{"train_examples": 39062, "hop_length": 320, "input": "log_mel", "conv_stem": true, "kernel_size": 7, "beta2": 0.999}
Rows from block 3 of a small sound classifier, named by matrix and row number. Rows with one number belong to one neuron. Each number is 500 + 50 x the weight over its row's rms, rounded and kept within 0 to 999. All counts start at 0. Numbers have three digits each.
After each neuron's rows are labels from the 100 clips, of 14848, where the neuron reaches its highest value: "band" is the frequency band that holds the peak. Only what is clearly more common there than usual is listed. The data: phrases spoken by 400 fixed synthetic voices. In brackets: how many of the 100.
# fc1: MLP up (model.blocks.3.mlp.fc1.weight, 384x96), inputs 0-95
# fc2: MLP down (model.blocks.3.mlp.fc2.weight, 96x384, transposed), outputs 0-95

fc1.365:530497381394541531473529485500418444570568578539523410502534492496472439452561449524500453428557488489506516452491445368476471520531538503415469437523508465492523503523508442578489505446531527508512366581519566452567451453479537529480574488518534518463466393514402519500475421466426458490
fc2.365:438470519508510555506427530480519485484551462502532483527477398484569500497591501481503469474412372435535542586563491508565563565502541555477557400499502550569601421488473595540544520514473569520446513471478443431518575543530477518542498499433440503460531453470438583518410473471559393535
band: 250 to 500 Hz (44)

fc1.17:524504554425468531572523618397523616578510442482416485453467420485473481516493494416467435550534508513486517513553407575561542449510470529517551523403564470519446455493590455443548502514530483537490511454458588465516452558525569495516563542456560546466407549507564449554493445492558461551
fc2.17:505513535494513510480463402437521472536487537517499546505598411491504608445497520663536456504561541508508498500580468424486510474460550415530483564456438495430536522430538490477470455458415413490459522539428516463478503550504464557456412463586440499511504346491531554505573550463493502468
band: 0 to 250 Hz (65)

fc1.74:552525449486514404531430633559370541443449530539480445564538441469484548574525509483507515471494501546549524482482491496508546397533515462494496591503428543592538492507531508500516571562594539526526587400527600481516495521509473419485530397494555505465541460520511564458591479541550475547
fc2.74:568490479570537492457514581541493532456411501476457512401493477451454467471567494483495507479493527518534399360556493534448465436498449438603485482439565535455648462467539520509414481520580457442459502442474490432529558487487420423424502509497495546468513495605469533516492462514533546411
band: 1000 to 2000 Hz (31)

fc1.277:453516499490526423530508501473456549500504537472467543511474583470398563531505426473539511437526580454454566520441522489413440528504378552454471444487514461594488525594435544537579478448518574445497481583392562402531546556451456570493534547477412493495447466572497456509503444543559555490
fc2.277:525551461555491503479512551551507488385440476596597524516415503506611535465525520534569384458461453530459434534563486491491413555451595574576396457549518533472553506519524442574519512527465527522481518470470505506595526463492533556542393531500491547597587490460520518498556527455502538531
band: 250 to 500 Hz (94)

fc1.323:461544404472488518497446515613476476465433493516441462549482501513378577488535515430404508467505450546542472498517508452473451376557430579548556509511458480570536597440450504489531431507510515455476569388501470499460499402503530383495555524562541499427534462503521508467551453522578528536
fc2.323:472510555509561508525445568462429609383562521470438577479540524483469499534525527390482533532467467544466470460528548474530584463578394528579573461489519535541538433505582473533536502615546568542489533568553468463472481436462546472516484512543598400515564523519434559515556485511470500450
band: 1000 to 2000 Hz (34)

fc1.241:479545475577560579588568570494497548445526544431542476553491452515472534497485487475436502564467517472481517470537464501564404432464452450475507504420470497488521512541538470482515374569568427484432429465472501383505490512470480457475464483499492432440505418412601486426444600484386535479
fc2.241:575426519499549585459473453462408598430442510523505528421569543442566498605387514517615508438523527486539500483505420482498473502531485506486543516506448517551558518533556496491535541523446441528517475533555544461529490497457482382567599518584496569478507535535590532562525502513387508444
band: 250 to 500 Hz (99)

fc1.252:558473579467518499447491572520461523493594548553478515467493448548435618528510484543643500437464453424450473370572472477506593392490557556550457563529403492485555525514571482527476478538518523467467494518549518481434410481519505499486408511500506435491546476522493407497540553459495464573
fc2.252:422482522543465537349537527501545523519442554524499411520430525435555507470540450520536530526470504415442512561474422595518419415508414488451559552435509476575635496485525486490476443455472549491502466500542498470472526472545448558465562544572521385480547502556479490551549446496484405529
band: 1000 to 2000 Hz (47)

fc1.101:503423479560457363450566516628422493581461521481495456477560443438540443514502447507503504526476453480551492512517487444505554381489609524432480412534422461569465453484460521488504486522460515470448462451464493562394459455587533507504452432447483498492480454371513519497491454542455532453
fc2.101:564520506583446452480522416527538494479504428515493503456585548501429467496550472473457486435507476494436491452433534526437459550477477447532445588377544468581464546468438531506502612518555511489438458459505427569592544528480507429512433389493627536402469527494433527549493500521485477439
band: 250 to 500 Hz (51); 0 to 250 Hz (46)

fc1.70:598519554538518497430499478435513595543534435528556378519459443494497462536544412422556451489462497465529553564534468559488444515549501465471447532598484472554521528497566564404525443480447541517457458537536580612400430510519502531554516460464509470467468490504483467613434441474442436471
fc2.70:465481480534497555452460538516497532591448565538434526470559543391544597507442526582487494454558521456429494499496466497428472616531431475515481598433599564499531490414527507410518471539517525546449461512585523598441485534527567448542435501528599413498522478460502463503514437422491504480
band: 250 to 500 Hz (46); 0 to 250 Hz (44)

fc1.25:379462491511570464531497434452525603500512560508463487533520537446446450513493455406568495510482484479525446481491496460564437555403410559420481541451484573530502536495458559485439513422514552530460517344517535451485523501491477421513525448380535487428479526494527459555471546457550589425
fc2.25:533470543588485472510494426565514502589539520515528493407502582596443504515501526490486472596499457406513599476477502535582464521528546535498598434495557501541470471531459401521458499549446412585481385503408486469563553472525519488514554517418625541539475502445481476465523537485448442537
band: 0 to 250 Hz (33)

fc1.374:498448604623489501499563545393447599562478591491429487480515539533457528453452477454541520403492520425479476452550529478448494565467439568567486515544554602574433519537494481627567420529470470444528502474443459550442508462439489513451479504441540458573535487523475553487482496545481462545
fc2.374:445538539474453494518524560550594499391423509523588523419480530514501564496551525541517520452453441580498504455576475455522389576506482540546493411451466444534459494378579444443427469550542464564498473437506449483440608525438450494549520568526484483511486497549592530537508438557506539459
band: 250 to 500 Hz (43)

fc1.22:462550478579492494620583534504414506562505490433513500479408566463479552459500522560467526564455435500499507452482510509501406466533515507531509564500600520555524480579473493422474588567512574497483454433474468504522538505474560478424509412540506456387409469570508481495463572560414585571
fc2.22:384560577419477511580543453465507451500468446499566467439519521529549485507452501486497487536470517564457373509606496473489493499512428478484504446509486540551436407462534449522490611494575498530592526521439481483598493528455496542499489478538482529513478389438549596460572558522467627489
band: 4000 to 8000 Hz (61)

fc1.218:470490442461563548578507580426450504541534458503485477438487457477498471459563446408540586521469523560451528512457607469505513556539427520455519499513498432544540457543578501424446465527551483511468529530430434578524351536529554488496594498524473548527540523582538484488561476510485523340
fc2.218:507496472516459591420518510481572516497517578510545491566467493429626574495498516565538561411540493488472553473479475392447546532501502395472555490483372416455537502554420538479569499456471481500489409472397424503529484499529430480488399446512524490426548468441536559491453529460475544468
band: 0 to 250 Hz (88)

fc1.7:441359542477543439498406434387516437559507529490504502471435475509472469551471535479538527386465511537334560399489567498468503488503487501581519463472505580540496483447525534606590453495485469453518481460524523471451529548490485535439435485402486493475499460527497423472491465509427527551
fc2.7:556515511496424471454558564587495496477471595495618463467512412506480545524587467473501501477476551597514479421525494593521346503539572467480545503475543488468509502415474534497531480606539513559523483459536535448509450546469439518546495560458491494419550582534527516631526455569519504557
band: 1000 to 2000 Hz (39)

fc1.331:504526453486448520478522512457483548476598457549480480534554414457499548576450531434600370488463526450513551470554574424461480583531523457515580463483473583516447422426533535461502519514419519492472454500446413456533458475444557491452410457488533474502549493540506467464414600521481523376
fc2.331:445520501464593549383491533489557494544465505508375460505528546428528471530448569441484530580450595542459417424578454517478558502475449541455490513452432561442474461493474509445440430510444492567572504504565506442593441546582507480549510492479469537507586577596485469554440469517531526486
band: 500 to 1000 Hz (58)

fc1.90:513532508520445596490530527487438544449523436500495507570503458532466447509495580404519454479503486426461515528502470422411543529519563496499556569512515507414541431454477438400590497490475469439591492611460430531584430455429504405531448437508500481463569487462489440530477428568560413472
fc2.90:439456484508543533361572599423536503479607542436463519419527559462472572545533451565489534573537444539491431471508434434547499459437418552425503457502482490411459489477469427486482540439565541600467482580476429543498546476547582530507452495489468507568527504522547478550518545451513523437
band: 250 to 500 Hz (47)

fc1.262:457486508495479492459435439498469495436552425475587541497462419534466563489551460439461525497446521430500559483488483525463503459621580479622505545419491447526543527507467503564442548563495455483544560519408461446454563521476429500500550491443529442549479399505518428655499429446545489540
fc2.262:537591485562520459497521556545559462564487520410574515526478498535549454477499541599384427512495511436538455556502531603530441460553533443578474492556452450489423616518524496420493578473437556434467496527526501464485466558524562515612529514518462486513583505452519566500540531438443436422
band: 250 to 500 Hz (44); 500 to 1000 Hz (37)

fc1.325:552509475426484563548556520428413504510465443537528436514534518506498559472446513432586506509495535457428537442470488527458513499581565507401551487539413488478525360526572480432532496514457483425474642553567545474576532482471525482526433515498485522552565448525510401608524466559527470540
fc2.325:525497485537490477437569543493509558546450467365464475442442464492469379480545476559416564573524425467527524563490501607433482442380427409416461499483536537486502542562553464400453539484513532540505522496537471519443570529532475539513582471515442564577467478510495503518521521416490574491
band: 1000 to 2000 Hz (31)

fc1.358:473449486439414458530490493523483437500628508453488536484573524570588461586521424468520527438537477453526535412507538379558439499497494453492414434522502524503407431516528440502474492411525528512414467577442539542453388505497422483471497551550490482525443383523529453502476493565461476516
fc2.358:470458454508454485440390519476533441553412437516515379428447480476506507521626561530484559469461549510476527468463383514460438559510488534528541481415517549527614499478524503556523461541602551508434455488464468515561450431436466425450452479440515485435498452489505546471491502444441394502
band: 250 to 500 Hz (51); 0 to 250 Hz (49)

fc1.357:560526411482433477507514421412536584445566532564591498467502447429431564475456438449463421517461500509529546512446486539572448497502433480539458514444535507596437480457521504514517484496545498457459435517392506421516416512511581459515502486551467444512535477494434545467383537481364552515
fc2.357:504493509531544544519517384365485568456461518485442415518410565375590488590493538503472472532493462539515496518566466459551516433545435559402436474527527537434554471468512496449480498533407457536500533501517548437521518472522458551591545527528365447496516480484555539565459508437537509495
band: 250 to 500 Hz (76)

fc1.50:468551504408467543440407488493475555523322519488488481490457455503522572494558561497442496439478500506519445458497518444536529474534449459376398486515459466466402496467488377554448511532491457528439471518499557548481490408419523506556516517432545456405462468542534424467546469512560516543
fc2.50:493511446559520534500592483519633470465492519539424543548582522487479454551485536516443529434505403537586535512524489593539534486485465473556395468599495478471567443470372553560506497502599480468542464557477568537592530561501554532467484488520419530552472422533569486548454507455520560513
band: 500 to 1000 Hz (64)

fc1.36:558511491477508498467467440464489439538581458424434554439482490493531524542497495475588498464481500372459506460491446495469430536536443461445411432431492469508423565529630412455523569437529427554472458499459546511456417472464466471524473520480532454501461406457503388573562523462427571518
fc2.36:479542531523461582483450617469581465431477496533429549371480497489499523546573435594427464503542545455522510558431454474494415441531473561587512487429533452518579432581561530538497434418570449477496533439491549475504471482604539425537483472484494557489516438482554512523476559539486489430
band: 250 to 500 Hz (66)

fc1.97:537511414423509374492555448440552517454605399405589484476525452503465521467519499455515516527422506482538533527513526473488499470482534486413541524444496456522466559483516466515520492523550520431503490576469416411499476482435468421472513406541478433495511470401538451491370513388442509442
fc2.97:465537582510530573487535544477521500505517505520492504563521535439579462587391516419458385502518487447533553501529468562529585500521520523530417440506518547478524457474564417451511522443407457515482510510532449428545441560599524467622544584474527415444568486420505516542428465447433520503
band: 250 to 500 Hz (93)

fc1.204:523555516543509443534505581471456449530444521539471507474489494554602430525479318462482537508537401499497532483491554458448520471606465473488453533568524526430460643520452465444525541536546507400591447477480540477508539384439490494523487487503409497414452459513487509500493569451515504495
fc2.204:428468524533632439545538571539535491524476512472489516527517545418641487418466450555475422472490566507460570494489447426485479485489439473519448460569614392541495495486479432543469527531498535481533519466507445488434561446470489486523590430440472438519497506502576593517561509407477489582
band: 1000 to 2000 Hz (52)

fc1.351:537542418496492590521523416496534584528448438465494572486502506578499471540431475510551485524534504353468520466402535555447473539527546554520568480492451469466434527439546394530570476409431601525452564461515378517552451469441543519515410457482513507487502541508448417558520509502495476476
fc2.351:470572534476427555417572458535569410472524491545472462535536525502478522485474466521425515510441535438466394645471479513481453415468489513465567500412448538495535512417550489424475481493441484497555525442451498444403494455601507442465434458569522527607535547505495460461480465496475612485
band: 0 to 250 Hz (32); 250 to 500 Hz (30)

fc1.118:510465503548510510436511538368416454594461483453430555478522538479598547496514573548516452427494482428460463417391500497510557528479452569560493443527518562493531510500423465557465473509533546494503456491391394555543470490438524507533541564437464557446401504517404551484547517524439549495
fc2.118:568552543409496511472485563542532416405533458570621508500476458555499495465551445540580559500496538497503457443518509482497431469535430606439548506484486467524591492331481559550525587457614466510494502450468517484473521532554525524523534466498516533485456474560588599485516548472498566505
band: 1000 to 2000 Hz (35)

fc1.13:510485622487497464508475445514467484535605549418430574488438532505434490585468545500507492424495600500422525471502472516499545497535451578550499497495479453504471460571454539549506388435472521431503604547435624483499523530535520568474535489468462581448418598525558429533510474494503534421
fc2.13:464540450559480462482441498551438478387464577573656438478533542442533514488512472527532459503448493482485507501440474629516466505553495573538415543466462540457480523489546485518559506608393600532500523507573521544471422525455441478465504483488499567463445474450557434561591459531487508552
band: 1000 to 2000 Hz (43)

fc1.15:431460543589564451552517572641330460439481466434497433490529479531503504497471571492410573500503490522447425495513516572499480525424566497483511504559442503502461480493519434402552416489373530471480484563503485487427497513534463499447545510446542555496464481477476488401495454517540521447
fc2.15:522454449542526460529451535447462493420427508547480502464516582463492496488529564475472424482524530495462486495480552458490474498516531449467400524374486533546517458493599503440474475443523530546386459421603520478570476509523380518470503469557369517437472607402569510485453513423478491453
band: 0 to 250 Hz (57); 250 to 500 Hz (36)

fc1.30:492470524471507544470423546471443520513459505506445486508524515514492542529501626372402467500487373596502518477404418537506452555511551397452526388520502463514506511479527505519455473470475526451478612465441495507419499412488505525460483476499511383443513593488415547458465541466496489565
fc2.30:486545536453599480515505636487425520449541550469511478484435577525496457454525537568473464446447436434399495546460602589466493475448485495427541500455574483507587519514502542527482503539392471454484487507529496608595421486439555558466447480531506522436489616539465464508533521462456551505
band: 1000 to 2000 Hz (57)

fc1.9:399554471459533504462510464440461464442596363408495397444465484470526539573587470464492477491439453424569506426523559549390621468424423467466503475488530509497539502500543442588490500478476479434492556508490432446524501547529455537439477487463519476472436497444507427504473514511443433464
fc2.9:552547516547575580489528602424518480484484447483553574635570452416528468504431437518460494492531525480463515396549457522441469431489408502539429488477487501473452540495517485526421481460489559551526470465584472534499393494504548548588557595506551442586495461484468485547482449478417561478
band: 250 to 500 Hz (88)

fc1.238:507573505502539513464488535555417509510477486446497415444524532521478542465403488431501418501479637435548526434434518533389391547531431487519429536485544528535495541482590461464478570568510462446443444488542479513512569472513446415462507496544585432519575422478548556511434448453556526485
fc2.238:474539539478518481564505515494472532429530518570547540409535642508546497483469460533492531505441512405555457484417529523602470562462587477540496431575462454495466528621614556421577504510448481467504524468479516489587624512512485460506563530505546450473453497598529514518512457523556501434
band: 250 to 500 Hz (35)

fc1.273:513421479459497442518516458482429415508513510463464557509504468450529512500465542520455470557530515508503465522572581427516455575416444538481439514394490515497518575444544442575447445506414452454485485476544466437431476529527302573497541499475484512473578422445545503473511559440445487592
fc2.273:488453531515392468479575494398488529486422394549450494531556432458482483497447437389495453490476498463518441425536523448416543547481485542590518554444492469427430503601466471538487485426464439548541488415541561496518428559512488515433591433455472458578555514480496481520532472498453454417
band: 250 to 500 Hz (48)

fc1.120:487445590467411501516508607479462446534470574480514527399500479531434495519453517498502560437494454414402531500531443511520583455539517503577522473516456583507522517567465446480500521433496514441670481387469510520480471470460412492428480507451474491462528521519392488442570591479525497531
fc2.120:477453640481584605483475554527493521410474553585605488503510455511606534503475537499508513455447522508446566499495545544553451473587485546508530450545476384556444495349425479475471436475511493522417515450566469513499543519539491494465502521539410430485508453546493496516498419549527467547
band: 2000 to 4000 Hz (54); 1000 to 2000 Hz (35)

fc1.299:498428561525494500479528504446473468559509600434393446391429482482470387591452512508394496377549517480513496525540566528529426531520487517591548452468496563459503498462398559462479406476405512463471433421433468530530408461465496519499506502455502510481585517522515471526516538468504491453
fc2.299:430457570428488463481450522542555469386474575581580574524587529528486516532440465503525518502454536591396512539498565489459528541575434566483546531491496468466465556393360527471538449537576516519523448507501485569473540489468505501547463586573542449460507586506524480539532466481473512595
band: 250 to 500 Hz (42)

fc1.21:444490515459510457561439516438464487618480560430431538477455535531512500538539541458424500395459474442476437436511402443555398418470431479469434410541483535521487526497533520585398507390474505516516496527504473525514425468474554503492443484557483507505396410517433484428485488480408470507
fc2.21:478632512417492496511405569612622442492514468581602498495466533520573491485569531540497558462461451489509460454502482553478582545589491493521555506511485516467552484479477454499510480512565496491575443493432450467476555494513543464436560559513592524574508583583592473516523409518466554520
band: 1000 to 2000 Hz (36)

fc1.337:493473512445537518519446595508442489493450474423500536437510468498463535510421534484552508423529544493434544489476386553368416560458490439482455503593527534533437631497451428524532536473493522505495571497468563444474511509489453513489544427445493426470460415525459583414443405483508552442
fc2.337:525603469557515530532474453538489482479415497555517401500508570529602580475517449539427433537521494367524474465563455541519482478513553526518522499540597482535482452542516456559474536468480538535404535557529466479606543455456562526536484554649465446542558601517479459474432501450512472519
band: 1000 to 2000 Hz (50)

fc1.308:447381716542466449551492504432408435581480520516436552453469476500491505516511517515535526427493480383465501453446518527545572426535500535592518544524503605512522563478548410526529481493482433446534505479433507452458495499518494454480534576461512514478461544528448517485539513535504423539
fc2.308:582431548502538451546488565568523492450445574534604463479483429492525570541548527470513590407465592536452531503518531526534320488578462573501535454504509448517477530336496459492521436537554480557541466453490554469473497522495479485512523490462526488486497490518611456499586483510491445530
band: 1000 to 2000 Hz (69)

fc1.8:488546543592473616563523597421481526474571513391516501509529429501571408522530499457494457492519501517490486524560431497519572562560511521530538471561551419485451493558550511380545500563422475496578503537466485521530465404457504469459472421523503498445566575442361497465506441508470481499
fc2.8:465382495541562509442500534426476618477436580452540538446528502517515478454548435524517426397454534518484439490541444433473538510558411508482511505495471445615454558515481451564541469544567512510557497506505561551485527511412433506527572421464472479632490517502549410566501578536511511491
band: 250 to 500 Hz (32)

fc1.221:423438439464531454466471522456522468525327487413569507423422503529561572453475538493487478509478588536516466479482562447443542429533509479405426500464530500529457453504485472514459490482496453510419492529530527519543460448460602594497440521485511513374465462501507437431437516438490536603
fc2.221:408524463548535490483553498573635402492482433521481507522516583461479477587507552521461532408522460531516575408486530542547644534441421513534449467485440505449438471385527489544558506546613458526454452484442500552533518519451507549467490502527433509551544503511435506558440546453472524504
band: 500 to 1000 Hz (52)

fc1.360:483477544483510429494500477576402483447486433461463583444534501531489490492380556541450520527410531492555487524476460459557551522564503555375481501539539417482459446519393446509520477506568588414468485541509421564427466542570519519493488505461548483573497418380516533468480489483456419439
fc2.360:437458504462474477550483449460491459462504472534500554531479526469482452544497564519465412431431437419550478499446427498445498481484495478550420444496582440475579443463593563484554590359512392552537505458482494482621468501478495475506435465573542584430546510482433516520525421481541425505
band: 4000 to 8000 Hz (59)

fc1.257:491407481391507396493473490514465412480409531516467555430557503498417491476422419474509527527449593411519454565492535579533403397503455490466534485481528513511453572517513545418429463534464500460436510485524509437525504553427505531553600449497398442538484550485466487557451542540457519466
fc2.257:486403416506458395530351482498504502497522503431531449565510476565581511455514514482419488522544448519512416480544529444580450547435479475547559468536517448419467453545456553481456537406505448559410478513505630580516518423516546424495555478460531480539534520542432461540457504467517494551
band: 500 to 1000 Hz (42); 250 to 500 Hz (38)

fc1.301:466488474572398560458515474450402568475482487475502480473561433528501591512380586536466474499484530531455462516489483465599416495503533445384442484497496468523498549455408481539505406487541493375461553474540484420510499406480457484502440492467503424480551576428426441492531531457489436517
fc2.301:468547513533528494453489569526443485426507512433475430473426410495471456487449493497507533477525549529461585494553614610524489478436557510455557585439494446570568455532562491467459551499434415473471456532576477526596543461516467571514455561562578438485592584504449440548527453542445517456
band: 0 to 250 Hz (50)

fc1.324:488425554555598520564571433411456478545518477407549557530437509391367436490438523472471393483520534488454517433450556502501527476567393496518567520557493531486389540439513586585507486516456489444529508488475637523475507465509540486466504462486539486462521472490502507544463486440452502490
fc2.324:498476480415498445555580485512490482490435553513583570529492482575540515498531532525563429522527548573520420562586505547465461430483423478492561515525507515390459453482522500480466440568370518481423384612524448464537530412484444455559513494561499578487525486495500420436489424527539512533
band: 1000 to 2000 Hz (77)

fc1.47:534465569473482513568460562499456575517556404498521492592544462542465500476511492520419524512499568495480612435456500529552605488532457526446456563475507449526500539543540436436447436467571480441454405435453541519460510589554425566478428502457462420475510548464490485581493462544388586468
fc2.47:572433474561409534473531462495429522474401519510555435545616502419512490572483512542391511445509604439476506461559417543501453480557461465444476519507502489541572435500511512507530574479509588560501461512429575489545493523498480542486535472525477611517567451574555539586522439478414491561
band: 250 to 500 Hz (32)

fc1.300:480380583510489513511434454406436472517487488505472581515399479479451453547522580479548571404448530474407543468466492472561536498551506516553516493490544604510431453453536581625519481458485462485502492363480449509512474529486449487470443548442459531511489643514496508465455514544454514537
fc2.300:553471531542455423439531612528494430387424610442563492522486468509454467523533455521507573481460559535493460463531540557567372524565500516476464542531526520503508455391435513480534466533554423504544475434515547551518538590474488540570469532466471485442516525587576452546520417563535540549
band: 1000 to 2000 Hz (58)